python train.py --encoder_arch="vit" --model="contrastive image-text model" --dataset="single toy objects rendered from many sides on busy backdrops" --train_examples=203450 --image_size=64 --crop_scale_min=1 --horizontal_flip=true --translate=0.12 --tokenizer="char" --vocab_size=27 --loss="sigmoid" --embed_dim=256 --encoder_norm="rmsnorm" --encoder_norm_position="pre" --encoder_activation="gelu" --encoder_head_dim=48 --encoder_fused_qkv=false --encoder_bias="all" --encoder_qk_norm=true --encoder_parallel_block=false --encoder_moe="top_k" --encoder_num_experts=32 --encoder_moe_every=1 --encoder_expert_mlp_ratio=1 --encoder_experts_per_token=2 --encoder_shared_expert=false --encoder_patch_size=[4, 4] --encoder_conv_stem=true --encoder_layers=10 --encoder_width=192 --encoder_positions="relative_bias" --encoder_pooling="attention" --text_encoder_causal=true --text_encoder_width=192 --text_encoder_layers=6 --text_encoder_norm="layernorm" --text_encoder_norm_position="pre" --text_encoder_activation="swiglu" --text_encoder_mlp_ratio=3 --text_encoder_head_dim=64 --text_encoder_fused_qkv=false --text_encoder_bias="qkv" --text_encoder_qk_norm=false --text_encoder_parallel_block=false --text_encoder_inner_norm=true --text_encoder_positions="learned" --residual_init="zero_last" --optimizer="muon" --muon_scale="original" --learning_rate=0.039 --momentum=0.95 --nesterov=false --orthogonalizer="newton_schulz_5" --adamw_lr_other_params=0.0023 --max_grad_norm=0.5 --max_steps=8100 --batch_size=128 --epochs=5.1 --lr_schedule="step" --warmup_steps=810 --weight_decay=0.009 --adamw_weight_decay_other_params=0.01
Rows from block 7 of the image encoder of a small contrastive image-text model, named by matrix and row number. Rows with one number within an expert belong to one neuron, the router's apart. Each number is 500 + 25 x the weight over its row's rms, rounded and kept within 0 to 999. All counts start at 0. Numbers have three digits each.
After each expert's rows are labels from the 100 images, of 14976, where the router gives the expert most weight on average: "colour at peak" is the nearest of a few named colours to the mean colour under the peak. Only what is clearly more common there than usual is listed. The data: single toy objects rendered from many sides on busy backdrops.
# router: router (encoder.blocks.7.mlp.router.weight, 32x192, trained with AdamW), inputs 144-191
# up: expert up (encoder.blocks.7.mlp.up, 32x192x192), inputs 144-191
# down: expert down (encoder.blocks.7.mlp.down, 32x192x192, transposed), outputs 144-191

# expert 28
router.28:511501542529501508482490478541506503544500459500541445494507508499519505497539513501510483473478437471466499496532481523535478468549529513462467
up.0:548513462508506488506477510536467507544540522478496482526497543517493509512493499487492517510497466470485536484510535527490496528525527521533517
down.0:525485535522501534520465466448507502517549465518514532534473484463475435474530528536468490494436465500509504515496486502507499450474519482474470
colour at peak: black

# expert 7
router.7:474501509508510528507460485507523499517495468523520455519492534521510504534475502466508480530560471492494486502525473509511535468509533513516514
up.0:513518526521483494520518457470498465517514495483454514528527500514507502504500484525514481509504526525525441492514497491536495503537504487539492
down.0:506518503491526499514498511508500495483556494514481504482514504516510481502545460490522522504505470480534516471485467523482447527544503498505512
colour at peak: brown

# expert 2
router.2:534523517500517534467535491484438553524513504525471470481538501505499486470501513455499478478543505472465507521515502510459481496511494518530528
up.0:530510496455503530488491522509504484482523510473537514465483474502476474505551528502492452486499522508465515453494477532489517534491441496552457
down.0:464510502519497498483471511525494474484517502537478500479481528504515514538472461518523477501537470517539496513495485469526513499469525519500541
colour at peak: red

# expert 29
router.29:466473536517516543472523496507498536482542497495546469502469520528475465443471504516491479497494484465452481461527537526501457490509530508476515
up.0:495442518480472452503463513518498466519494499526487565485500500547491487481522507517529505476513421520486514510478553501506505509449511469519510
down.0:504506504480477461489513509549539453504485501504476443530514486499544498510515473469513511498487500519507490502493507524494473512515473506494534
colour at peak: black

# expert 14
router.14:474512502469510540477479477555493512533528449515509447490489501525525497498521509450542508502496471490490526473515522525481505460543505518450503
up.0:501466451500499507486523509483527523514521535514511506513496480514497476472480494478556480508497464503477506484486460470482502499503456490517497
down.0:477527497493509472513496471485499489516459527494499517519498469519494494497543526503538493461508449518525476503498515516442497496527495568466431
colour at peak: black

# expert 23
router.23:455494524472537556502478488505506524530507445504463469499519508516462472471514466490549506535554471479464519478482487519504504515559509518462482
up.0:501465488591508527496503470492541495455478494529481470477505500449481489472481493516487541504545516504501513465489499487516494504530510506531494
down.0:478505546480512504465493498466561446474496519478493478446522502468454463508489510487535574513528487510489462519513491531538546524502476516483478
colour at peak: black

# expert 10
router.10:498488481501507510482470475479514524521528468528549438503520522530463479485490476485508533468503496486465499529535479516516509465499522548477520
up.0:460504525482481507520469498462487535470503491500508492490513506469536510457507507490512519475514516494466503470457534475471525502530499474517500
down.0:492533488485485467454516509511528473488459513525502510488457496486482470484461499480495478503535527472500495486545481546498481495495520487573452
colour at peak: black

# expert 21
router.21:480485471511524504476471497501530535521521450489547498495534484528535458496517453487533532510519491492511481487525470512505479488492523515463484
up.0:481475481517507462481500478474496484516510530545542500481528492515534524507497488503485511457512534482506501537477471452509492476489492514517532
down.0:498538555493498478499496535496470515503426508496511482498492459476553514498474498508483461498489491500488473500483529500466487517494486514488478
colour at peak: pink

# expert 11
router.11:514514500495530532460493498522502504542521475485490469527514563519462497504472493506537480505484511481471498489527499527513500456541517510505488
up.0:549528507453466464474515491478480484496515494505530517545489480459533506533530509542489552522492503493468502474512465510507476509510516526465476
down.0:531497466500451472469499511488503520525475486508535507547494504509493502535517521493548485499531444465493494527523462513496504500459485525498498
colour at peak: black

# expert 20
router.20:449503505494515510458502484524493524514533477479529460497525524479478504508482490450531482512495464459467495469529500524483472487545513521483462
up.0:508546447544483535493512517438491516446495503514533502503480577469516518467517503454530446521444486495496526517513497518541493480503506518533446
down.0:481515516468501480464481519511530481487464513526511477520482444504463530458448528534504530471527531470525470507552458485490501506523508504474507
colour at peak: black

# expert 9
router.9:460509484472499509470486481525498532558497455510523467494531542521469485501506495461562519527497498495465514501529504511521500485540537525479480
up.0:512523508489466505534496484503502483521553495473503478484538493500480515464504518561489506492488500441523494547539517467537519520520508517504517
down.0:475521513504491470511457488486488527485528464495519532523486534459489445513488516523502482526505515500547519553467517510488477516485508492470544
colour at peak: brown